config.toml
model = "contrastive image-text model"
horizontal_flip = false
encoder_norm = "batchnorm"
text_encoder_layers = 7
text_encoder_activation = "gelu"
text_encoder_head_dim = 64
text_encoder_bias = "all"
optimizer = "soap"
learning_rate = 0.0021
one_sided = false
batch_size = 128
warmup_steps = 190
adamw_weight_decay_other_params = 0.05
Rows from block 12 of the image encoder of a small contrastive image-text model, named by matrix and row number. Rows with one number belong to one channel. Each number is 500 + 50 x the weight over its row's rms, rounded and kept within 0 to 999. All counts start at 0. Numbers have three digits each. After the name is the row's rms in percent of the matrix's.
After each channel's rows are labels from the 100 images, of 14976, where the channel reaches its highest value: "place" is the part of the image that holds the peak; "responds to" is what is common among them. Only what is clearly more common there than usual is listed. The data: rosettes with rotational symmetry.
# convs1: 3x3 conv (encoder.blocks.12.convs.1.weight, 128x128x3x3, each kernel summed), inputs 0-127
# convs2: expand pointwise conv (encoder.blocks.12.convs.2.weight, 512x128x1x1, transposed), outputs 0-127

convs1.52 094:482496436442461480402540492430515518533413514462538501457437461474580445487435467551492517413519436441560513454361523469572402523489486499490440487470557549460487522571402492445541401472409512419585496491469441533510485579494409470487432549554399572404487501573470454522548473470427438508518505483477425494486572522528454555525565520556456528432515457493446462531456476430471450469457
convs2.52 099:460557601499485579447610528495617514589540536493568520485474517603450462508554498490525486468436520516454517435453517452412443472533482529463485502463451533536557456551540466575532635461457507516440492475481419426517444598526417453499483484548462457501501560535477397540491541535487569441489479521455514486500460439477528483495479520491438544551543487586399558439514528477555482448444
place: top right; middle right
responds to: pinwheel; vivid; six-fold

convs1.58 095:520566509498512543547528522385454468431455574420481457498563516484460400456580421540579507509548538581500464565544567450447476554580527534565558502555637538483586378433449481487514502521527448472438521414458471509443498491481592479490461493452480549537474467473461553505543465542433540567504472452539517529439448570525575533504526589474461523653515485488480470572530484506488464483461
convs2.58 105:497438541499417519547500511465466510513495532507557431441522519514491436461536510444518447448509485496457439440507547491482387534518529536584477364456487481480572517402518548537517520544617517433526543481498546505457519419583452535477582464516506582498511499474461506447524509488439408490559526513485568419365540530467626374535547516412459461507577465403525470549465535504430600599539
place: bottom centre; bottom right
responds to: vivid

convs1.96 097:551454543494450455490500561556493497484522546439464528384433441551517480502544491549523526495494559416490520472553540591515536497423570492509633646535436521548485573523485565429548483514489446489596471473515459452468509467448482504536474562496429494452480401405466528517500447494552435506567491483446499521509610476573385489410477483529408439508517578535528474470515478459472616442474
convs2.96 097:489519432527547470458386456532445527512498412464517500410550467498537465468539565564482478511409419472411447525542452569484390426438559639516540556427558518432550544497491479496535430498528542436545527465560401411519516461427463493458508508496482530490425518518469581498421508497503501419521505492532561513550467488414571502435434505516538484497514488436518539532660556507511520456460
place: top right
responds to: mirrored; vivid; ten-fold

convs1.74 115:529561468556586508479484496520517505513490463529493547561557437451510462571495381525400547470487506585466450457530511571532542507519480513539492561538443534486529549447409607484425480614546468502481456532442507507460487497547354590514525544552562568528438449428676523561533490468552537454502568494502548512469452532503479458480607500462496504511519488516481586593426431470520489528481
convs2.74 093:514568554583554546513502492565530516459429465477458428541449464488467554526539452497594508544548442506489496588453455502569460509525575563506515552586548498496459515524483488530512444515415542502528473439518487498410537495530478509490571450477482509568557458560446502520506503411523511529445553386530415456463484545482431588468470435602524499548612501495502488454492410409518446575554
place: top right; middle right
responds to: vivid

convs1.46 089:396559482508475569475595605497530529430533460491555474551439541532500425526553542578559553521443594475467456502551509538463489468566465543532520498529530388480503520574464442448405439494491447520460593495476495461461498411454490455525569481609473495487438477493500411451481542512492511504533621498595513598533487535591471558552494508544549427478522503546497411458489475457610552528562
convs2.46 101:462426517528491523504512426480506491497456493436416482498477553485492447540612426466531455426542537505406462533508432570433567496506452506452517445482523466545492504387547527466456483529488482450532417514511555394569525508477513512553455447378597493381458589542451560568440433356402482519512553436503388513559497587464509509541441460442504430552450505433499493451426551566535521523593
place: bottom left; bottom centre
responds to: vivid; pinwheel

convs1.125 091:491563473463462575387462621577497489459481473526475501484449556502444323434525509511497527471415471513441546449409550589460458444460446518498482520425543496511512487557530560489493566485608485423540430495465480466484481472505484460416584456627520444477497380500521459486501455485563549510524597496484498509465495499512509420480431434573482519499489566529433462555459421464528449487511
convs2.125 097:582471649520523531431604538418511511532595522524498435511416476544441573502523436419540464405578534472414505469426453505511494425584425436490499522448424484554454494498425507553562465480506543381435420426508597502500453477495465501486504458478490517471543481415411443533461469524487558476536552506527492479494538516501528541454538460447433487411596504480570472475467455462518526449478
place: middle left
responds to: vivid; five-fold

convs1.65 101:490532574527486496474477469494490520457441572456479453591436549557450500509462500441463575552522555360537539407587444558565472499452530559578452507507415470452512562445485525553460436487553472534515479496585518559504537503444546475440498511554473497461495483556419474542508483568464508563522492614607506468584469497442459477518444503497454577549466407591540547574524485472477620579563
convs2.65 094:437487524571512504503507451522453529515470509575474566421549566539503482464419549575582526565382533529605519589469534474505461463415551546479490513504527550520511561420562487496534518495462486460458530500491515457446515406477529536553568478497493521542497452447515513435555462487498591514515558488485577527514539370412475428593526477465498455537451460555494522506485553408491574548491
place: bottom left; bottom centre
responds to: mirrored; vivid; ten-fold

convs1.34 109:532436396573511546488449525476469462453519488481507526425515526505588594495466529507467520632495389482608490463482436439510549493481473462499404458533471442514476427499515427463466421448437490454504473412517521429432507501501454459532484469418462469493462526517507439432463529530537403509551558423482516507501453437629500446440420530500525554528452464512411427398508554530460570526416
convs2.34 101:522559530451556513514501508524556526507510388418518502494486497557533447505533439454420521415584507615523478445480483523463464451499527474440471518537482467455465532502507488488551569494479509645495570508473456386481418453499497468529471546517523530524563427528487517452452449484427574469575542515506422514542486463453507504438481468601583428456415470526556566444526457481529477486510
place: top left; top centre
responds to: vivid; ten-fold

convs1.48 103:580517479510559475408472446486442568494474495487462461505482495489439525535473487504375525493429469467498559444425597504451380510535441535512454494486439558485604532542452482529516486494515641470517488458572551461445597442514518528574511436470448498596446528589579519493497494469425575487576484501497496401354592536464457481473548499551527489410456487489490518471479528514559473568470
convs2.48 100:486549533530499505542530526491475522462549479455490571497512510548549523534540489568440470519517459454467458487490528529573458498610476511542567511534483403482520362469531431449454565558420470558506542554532467572550496486490500490562468477459506595487540507473544552601526471514510567536475529542446533502587541414551442512564592524417450530459452537459494484438506493600472518541571
place: bottom right; bottom centre
responds to: vivid

convs1.80 106:507505546467510453415583514472463503481437498554363441454487427540475377521587499478588395526442465492543456441445635478579500464472523437466529455485507545462525441468562509416413517453522440484425495441557505433450473538475462565506490538586504548572496493535462451512471431539515472560499477471483507464478540494434499410457536558474486501488482511393539540511529533503591498362501
convs2.80 099:431499559482455501516585484489389400516498454441475464570475549505457623572490480422471507532533482468523480438475550494455449458479591500544489464555491559521581465466627469445507506472408532562482434411480544486569479433522469556516583424438505515537563451516475473496425572415461471451519515431504475473547485527426486503551444552524474480435502519588443479489481464489550538486454
place: middle right
responds to: vivid

convs1.67 114:449433436541550507436397402552474529449502502567449398423459448476553543519477548472463456425517505549611600466483502459611534476492504538546481545471507392470530508579490484615526519445415513467472483470516463521526546479559400514451590438560475485521582562538438462426455518582488494522492605499466461525491490457458463513489426540457395519481514548520441509437500455453453486544487
convs2.67 100:493450464492601517424535489546536517480516486419563485451482521462527532362401479542513448603427398514373449470431538525394365481439471471485624534470448449523472502495452413443459484521438497523469501477503575476442513483488500480527476439561481530390564467444413494437462431498505547512421476500441507474451493541493442528401533497608558490493362648502414566459506463538567502431561
place: top left; middle left
responds to: vivid

convs1.4 106:529566496476458511531545458520526514477514525549456516400523559535490475513559514561514434389503475506426397563466596410541457499522483430456410524475476539437610622452552569535496433592428473576508581550468502500429507532560497498499449460456570500545562548469463452496483485540520477490477600539488491460460536453392469486440483423547483406487472530496543548476564449535568592441508
convs2.4 099:510472501532493513462404461506554482459509519517448491556504473520482510474485546445545439458551575542424512460448520465562502502556454548524519517548428579404581585476472446535554443432563528520605575468466467454509511531533539473504490563551543462540461475523502523562423527465558369561548442577510578473490435461546563552615491465538494485506489561464514557449472417467563483480601
place: top right
responds to: vivid

convs1.86 098:390512491550469518479439547564534544515509400621553462571496524535432517494551506476431493435544483539585400512536612464452501564466508486556467503476486503470502501456488534531582474582486516498468460498464465572475399517488523499485517467477455504471547574518493454455539429494485495472443545535546401491444570382475449503607459490588405485555459586409522528413617537501537462495467
convs2.86 098:490519546452429547516408494473479448487484531527479495486534493573472488563506452638458535566588509434507499559420457477571504591463486501518486572509534520487497511574564551422532525448426510496564499540529517507576431509499564455396420504471526542497526502443558496566546526578492536564418461482539523523466441440482488573530506451503448475530596416467450487484417549642505527522482
place: middle right
responds to: vivid

convs1.13 109:532399514556599499505545459409478533528422470546517535506456482512514490434490364456499538470442489461434457515505417499443497483428479503486584580632475459469474554540477621533484458551504583567459442444546525442515541450568382534519440525506434583526548460473585461509533521526547484432456521469559546482586609500504518413481535473510440473484532465482441576549531509442508532501478
convs2.13 097:502506555537435533520438541532490578511464483471638519597409426505473521513562434447492505549512454408482533526511521365494500523434519489481594544516456572328517388548503481559478511489486525449505457444411581488460558545528524522513512557560531463547484551478550519583481474556595602478542567470597617513548540463565488471540552452456518556510485561452528454527521545451549434490533
place: top centre; middle left
responds to: pinwheel; vivid; five-fold

convs1.47 105:499558524345574511470421508476390511534457435552535520482501515580459487572495426493435566457555504472496430530402533450529422488433545578528528461464452508568505465491534601477462457463483523524528505453498454474533491493449468470501521454605552475561512550456521439485490517523550465575517469503529529604374577586361422527568500508543515525483543525524552456586508469535536500473563
convs2.47 098:376541464462512450553485585583502473530480539467532578639480547582529469524633493457518594448430433469474534483526519531493565508517504552551477542606455485504567552404569428524447540417445616606487454507474480559514470481500494512443503506506397489481482557473529485486468473513494465499502417573455565515573422456484430529434526502483458503508441521552457547483436458486576485531491
place: bottom centre
responds to: vivid; five-fold; six-fold

convs1.50 109:389519520556465389605525547498513522561566487425573510491454455483515571546446507478541556515505505410426523479590441548425561449495495468548416388429471533461518479500476471363486488551509544525437457478475558436474595489524507529488469525448499479449532471509444458430545531574499448445509521574588503488417415487461474491507443569440541519499504576389550512439463480512479522416485
convs2.50 094:557470514469554471551587461526550511492472548428520437498443407499513383534453540519461561449454469485436478469446565538505506560408501564508428482514453486564498528510545459559571452542489496491492452512488493537513352470501471371551431565478573445507492528537520585548509531559435409488523527423527515476502439552394550475575501482406575388473441532503510533554428569489540516563487
place: centre; middle left
responds to: vivid

convs1.99 088:476433574449491556538526539533481544492533475454592472518457514499530555485539435372468452476448486539429550551530533437441570482484459560520572529567637480603525446540474508541439528547507468547460520561533492500479504460426556462457492561508384496585467484588475532515517467554473491413454519482531636518579592399455487476439485518558488452516467534537581501451501539497483584480421
convs2.99 098:530476494422507515398610404425424431476453591456506479507474477531478522509503494614429509474520539538498523511507609507494491538463523486483493474374515501555529549509466402449508482472395545343523388502428514478493485522520494450501461483380416483532497535557482412520511468496547429494508535535465482448461486372430475486473441516477465444390558525609513477546464461467508562540478
place: centre; top centre
responds to: vivid

convs1.116 087:537537589497437524445496539494477572499483483598523526474436475568494463445524538506537599516474425390404521500494521493514433519480530462540482512447404535467507549535531555476531583451591464540475512492509448538437564480510474521468465529469610483586520435637479473503461505443452525537435414564490522578548536505503432441513508459435536545546541530499405443507473438504560608397596
convs2.116 107:567513486515514589549527551606516476411415566567456523526416543496487601597461440528529521504457459536484508426477493404495428501595553443488525421531520430508475433508456496457498484517481623502472507487593462421577529614373449468446481616585438523454512501512469488499450538483533508510549495454439572427504456597459540453565454454473474568412495457506466411448527394424549575543465
place: bottom left
responds to: vivid

convs1.63 104:511435419456496470418530502535552450524571499467519483500471488490503441509547487418452453530498468473402498548477415470426483607527546563566492506486452567535544498416534550461441442623425492568488491522486501476513436553527535463439413450477499542513442489396610424587550514497499498419477551530472536548481460453588420446471511538479520477487429459539457395457424463573423494588503
convs2.63 095:557541470592465466469491473576508552481478533487530619506512514529536568571466582517468504570539449409575414467507533502570486536449331552480494484569568433377517509518450509443441489474584468510479442540475378487550533532457443560467577588451495492467402525532675554493499479509525439490462532525422540470490531492541427507488527450559416554536625461438453516519559487447533532551477
place: middle right
responds to: vivid; eight-fold

convs1.118 101:503531514521475573565476547474470442470477516476508523484608555504632455531558426529581495513521507516487595485488507493476519468520528532569573519486473495427578448462464437413587494606555505489475477586494513537555527555461545481562488486473531532451386583455481534482511448566522537392402521418504440452454481499475458475507495469458429497408554408426507488624564441434545438511480
convs2.118 105:449495536540557520418480490537525472440529441575421523494449536485456546466513421484503439494463497485455461500582523537497517512516486418492401536458390519465473502461576488509546579564383543512547447483548500450495470515470500453535492546499654448447578510539529504423491454480515501447503491495478449485519503483500527452509522461556551475600444491451551495439438522502474428482474
place: bottom right; middle right
responds to: vivid

convs1.70 096:578555540538504476487507438583468524588465628521485535478510508536606583623460491457476492476543526509518474511492505485441511418459451491487487473514479525525530499475528542433579530605385576495391560530453439555439523494552543509419525541543350485513472594541557443513465485549493528527562522541528517507430562502480448487467534517520462588467460494513556555479542653493532525472478
convs2.70 100:465559452535561551463488508465499439617474509488570473504427469475505587460689499613449600507526507535549543438543535538532505515461481608467490545448516496674445582486544492500475616451467465444515443460472497496477530492430503542427473512435521529496510501500533440436545492473499524475473395585563501492498508478516415467429474476545507530562387463559526503506469472523525485490579
place: middle right
responds to: vivid; pinwheel

convs1.83 108:534496477515556474484538454463421408517480497467578567504455580548446526477559443518450457410526451521406486564497481498492565572557515547462513568583551544566486480422513526465469490528453510588435507533545528511528572513492502456458549542396483556603487663433482500444544597535444498417485490425513542458438473548505520451452451513509523424468548591459477512562525516472522594574442
convs2.83 099:454493505442431496616494561459454509406456585499505450483463481473591394480467408556480594520507492474463480496485525518580483517463454470552470454604516507515468443433390542574471452573517535572543486462537526556467589494506414483531532573554486508491503511495485575475514446472592570512500469400522476552516512616550517483413517470444471383431480557508613425509422520486437468518569
place: bottom right
responds to: vivid

convs1.36 098:499482451468539605503534471544492528476461582493418546498503613468409538577580525537439527525521427540366512491449515453492526483473477435527518501439515409389470480485570615610487513502561559482439569495514500412499420519479488531476537474494382473525478539544524458446518427570449475473505505492560527434526546539532505497445510553424444557494459502471485530443395546590522493480405
convs2.36 101:481518511585566492446489492534603450458528489528423414484495513475472410499574512533494494423467476562471502486492559485429523536471542446525539496396519504390503640396635509488508585548465587486454495408453459532530535433480480468501477515438519516433490465422499538435464467519510525478511469496490469449428534520416456505653480517424390553606446457425546417578513406527514550449462
place: top left; middle left
responds to: vivid

convs1.92 107:457490371501455494516527492449460434502512525478389570490518520381481501491485592571545415502522501489471459480471606485659515546402466465555456465508497386527454434463573490522500481461424472488553542466583389435411415522512470418432500486440440481501516501426434454576467518522490492583503493538435488458513523445536522551452409455469495499556474543505525449484468467532520503531487
convs2.92 093:475392468484419478507474492467521536461424487532473477496407567473520481459470512487491530419454505535482382445503406513504569457500470458572423498466465440568506592495431498459448518435489610522515457504465423423472427485503453479514393463496479524504452509427485480493440480590519450429479416494413479452433588462390490561471549496516473462458447465495477436509453543502481430550495
place: top left
responds to: vivid

convs1.110 102:452496527379483548518519496468454503485518611383509612581453523517515503525587446529559452649505549431480529442555517488581528537442523551606498507462544544508577495591605462596395530502465438470450478446496515443546561475500547506551460567535508474495529433433417558497525419453450517535493482596534452496441511532492540464472564543521526552502495532520501538446479528506499564470472
convs2.110 098:471498462459498507448465478506512423523527479435518554498528604560495521493500430607555465501515556389424458473493363575499450406483584567458467453453460508543522481456473505480472470521437506531477429402504476545518516463499496535570574475545568566505589464613498500501546464450546505557527435472419536508496509434610491486437476576479536568541519507403430524508460527484420499503543
place: middle left; centre
responds to: vivid

convs1.94 109:492518614427559490488428517524569559517594563570529483530489440528588461500460505550444435604484491497493534461583493550479481602510445481486468428552426521503423449468581480519513464444487490528492578506505450482455465534561522463522556513442587456485524486497466480440499550507500447519592479406547553482453500464488477497434475419456427445532504460385419568554555632601539511524553
convs2.94 095:539502506467500529469509456528436489547505415533459467472538429500535532419478661588595572480470547420569525488480501454417494497507503561433513581518487470498410445413520614527515505514446496517500572475522465522490468443542538611481463520492516518508453505513504486590456515495559574484570513507498512434457473523473449453546505533511489465552488448490465422514617494496487412462386
place: centre; middle left
responds to: pinwheel; vivid

convs1.98 086:508475505462557606469495499522564529440492524510434478502486485489502432477463542536479493517538494473464532506528462504514458535451509458535451458406578556436531506575547493573442539439566445494418633506418506530457600475504487485424530497602539467447465465448465522526509483568425530475483427428521560645611472446469531506610544393593496530509406482498504476496439480546529536496603
convs2.98 106:579489618450524423441529511475555479511512509499556548492523523521449458472548572462574517574527469485536527437395514421507465571463497513401500473496469455534462599513590537578506516486375487456473534469504563490402533483473536454407517454439584571515424514480406494404490442514459437547571536406484529546547453539445442560486498522458539560508469590505530410471562504487425524467512
place: bottom left
responds to: vivid; mirrored

convs1.30 101:469537447474505454490552501401536596456511495445404564512492497506510461490443636488531553460558489452461480512441387527487435476426468476495499520454527473451477505425597551507430574478546413506529505430528458445440545488551368477470367519512457442512451422498486520498468548525456449351480465572534447502511458520437465470444509555475481523587516476442507494557446556498576510444529
convs2.30 088:502442536535487467535438510607608486439481486606476499523515448504520499471499469451456505457515602458519531473541549433525564618496622449555503517516433516516567517598464550436517442501453451491579442479396495529463429531513554469427534403518572439555509517450432500485417445585525484498489397591458464404449521406564631405444393473536457549525552549505493496519498481491632491489495
place: middle left
responds to: vivid

convs1.75 098:526557482415485529475497421498407525549382409362485518437525445506512517463439467585492571466444479457422544554452508500510453550590433508470534470428419392544483415472454494532492533431496485567453515480549462486561546456510495520484440513505543517610483428552488540519508512516378486441497544429500380509510513497502542437446487496460461529619512479495460528453504479436423527463441
convs2.75 101:490529489468483544475559613413485508503495505466473506582499511456568447524510500492478584494530511553458525481556551569535622514560489505452564518564529426481496450472448536420524458473432503503554474509526452477524483513507482410542536413487489433544555582484428473551447435526417440541496463516487551415476438429532452481477540507539614467519557501525522635550560442600537417475573
place: bottom centre; bottom right
responds to: vivid

convs1.104 101:403450459386506526526449435396537486500450452505530466487462485512504458404522472515491408463465497571452499425536574460570506498482565478497465520448570485620485497487402596518556514450554503411503481523521428487399507565542481560449359492500537457474552515499542486590378459481478461544513562506502496527415480462495518519505392523475491461496530565485524442459416551506533488436582
convs2.104 105:492542582461506487531423488468446487454471523490512466623487495485475413471513427510463493436512509503521427515473508531549470511507494489458485520570506509556386546388483510494482443509426497543559516475435565518454549489548511447471455582495518496429508490482557385590539558534526667469449458522501467470461472467485521536564494568524544476547410389532462556494547521411472495396458
place: bottom centre
responds to: vivid

convs1.102 113:604493521466465414651530440554579506493484415532466465515632491504519546464534478511519464445381479420534491546458441454485504501598474547480482553430490409529444537549455501495477472471484539465493506566476469492585555498426501418443544471471494604515513548531522519505425564524459434518449464480463503441501410506485588564564503529431537476491501454417532558541487519530529447538367
convs2.102 095:474576501489549491432536485557434437462489475417537597507529446592456652429440467490554534557473487572449487557606506508521490469597502488420422450510437525403478497522509511477480462539638410507467448480476506468439588421515368507485510457537502520530492446540522509484499524588550559462520550509490512595479429530448547499484479463493570496561481426537453528490515608369471495556531
place: bottom right
responds to: vivid; six-fold

convs1.32 100:438516536523439508473414458621516503509418395419447449455570530448594505488491548464520488504423475493533515509396511529537512499486520477484466439424484473529527510584508500453419562447498530553503457508496537439610490545513554502508430583520469590434527451388426452498460492502469521504450516516537482523586588485592409534519500520488432509525533399477560505473561405428511407523576
convs2.32 097:439519578438572515488511543451487475502540560506504471475463421544459432628505429461493445555514588583587559487576476421497465478505516607585422485537518514490548467510543550465472506500572439475428582477453544529413495372509519484457378443553402404501547582505493585616528461403456504437446459577453473544540463470535576467438583469564541464473506563546494503503477480593558495553408
place: middle left; centre
responds to: pinwheel; vivid

convs1.3 113:571530518746527429523446464448412510571565580509449368419491439593515519578463451506472477466440477415514499590546475509409517566532562516578526517504582490430470427457493525425465475483490506549544468466431465500512501475511509501409454513488493522493537501543467462548472520552483487510474438480509553473524581463507435533468411481467542468477529465524447452465496470527442510483527
convs2.3 100:513444477400471515569461601489505422589494519394544482489482559464563502590535513554471550494607558470491500479419470545516539466485449578519515524466398491488466557489536519518529502491536474565531473559552419462491562489576570464496430497459409410541580483483582519517483459460543558492538592581544530512574500495518605485542493422606499490457549519528534426507413512534548501470429
place: top centre; centre
responds to: vivid

convs1.69 103:528415534420556547481490476399591470551466522445429478373530486444478484442480583465511467537481493514463468527501535470521473548433591502397438454501455486438506525586574527560531500424532460483440581438465427553465451484560550439488508440428577458500514441432523502543467450633508578557490491439469494496431515566514525548486470470444545469546571453548445589506409470488484545469544
convs2.69 097:452612525458556560473462507509548560556486527473511452402468564552416548506547443440415411518550465543486501507456450481447457519608486480522572469512507503445450494396464498500454412510455500583515491475544442518465436433472502499539598532554516503529517480511517537418525498586539426518511482521492476406504402376432539549441473493428503479549595521474577508479535484502547443451505
place: bottom centre
responds to: vivid

convs1.121 098:564469456369522529414418583566533509454496469503529462534514446458493409516510614457526512490492437488535522521518463501503548453424460459500509557544547448633606416543468619566434513459582491504498463476465468408587468457458456426485540532575495533528421438510480582480462523542478497497461515482457571560442483496485574552486490558517471597583451472454453500459420487552513470502477
convs2.121 095:536519522576476528601494523556521412403504558425490530456498540566458523515517453519529532495546416486482420647464444541473470477505511473499339575500454533612505412544498477542457566469513528517495369582436521529495525529514524464461516558474528602484441482553500509435488500469436557498443489403522471475499490496364559495461556544428469495554445486585514554493458456526519533480481
place: bottom left; middle left
responds to: vivid

convs1.78 097:528485484416515467466477425492481451553493487531571495568550513404539476520513481468448511496449442563554473498443546495506476518547502578531384481548497557488495602457491459492460467539421646522408500484506492548522504496499521519533358455507491470512584475468553458495487544575472590421610504421482480476502522442436488387445472345516491504510468616537445556553522541487468486553489
convs2.78 105:519526606519436504445545547529449497516444439477427509519517485571537437508472444510507478499512423450475509554545481538489513483515421453579406411580438591572435551485435528423564546573532439456476450565417516469528471403469498506480497488556450453448484539461484526509561518438470460531440568573504525662511479630443535515546538465428447453485512495492561480481508547565466562456512
place: bottom right
responds to: vivid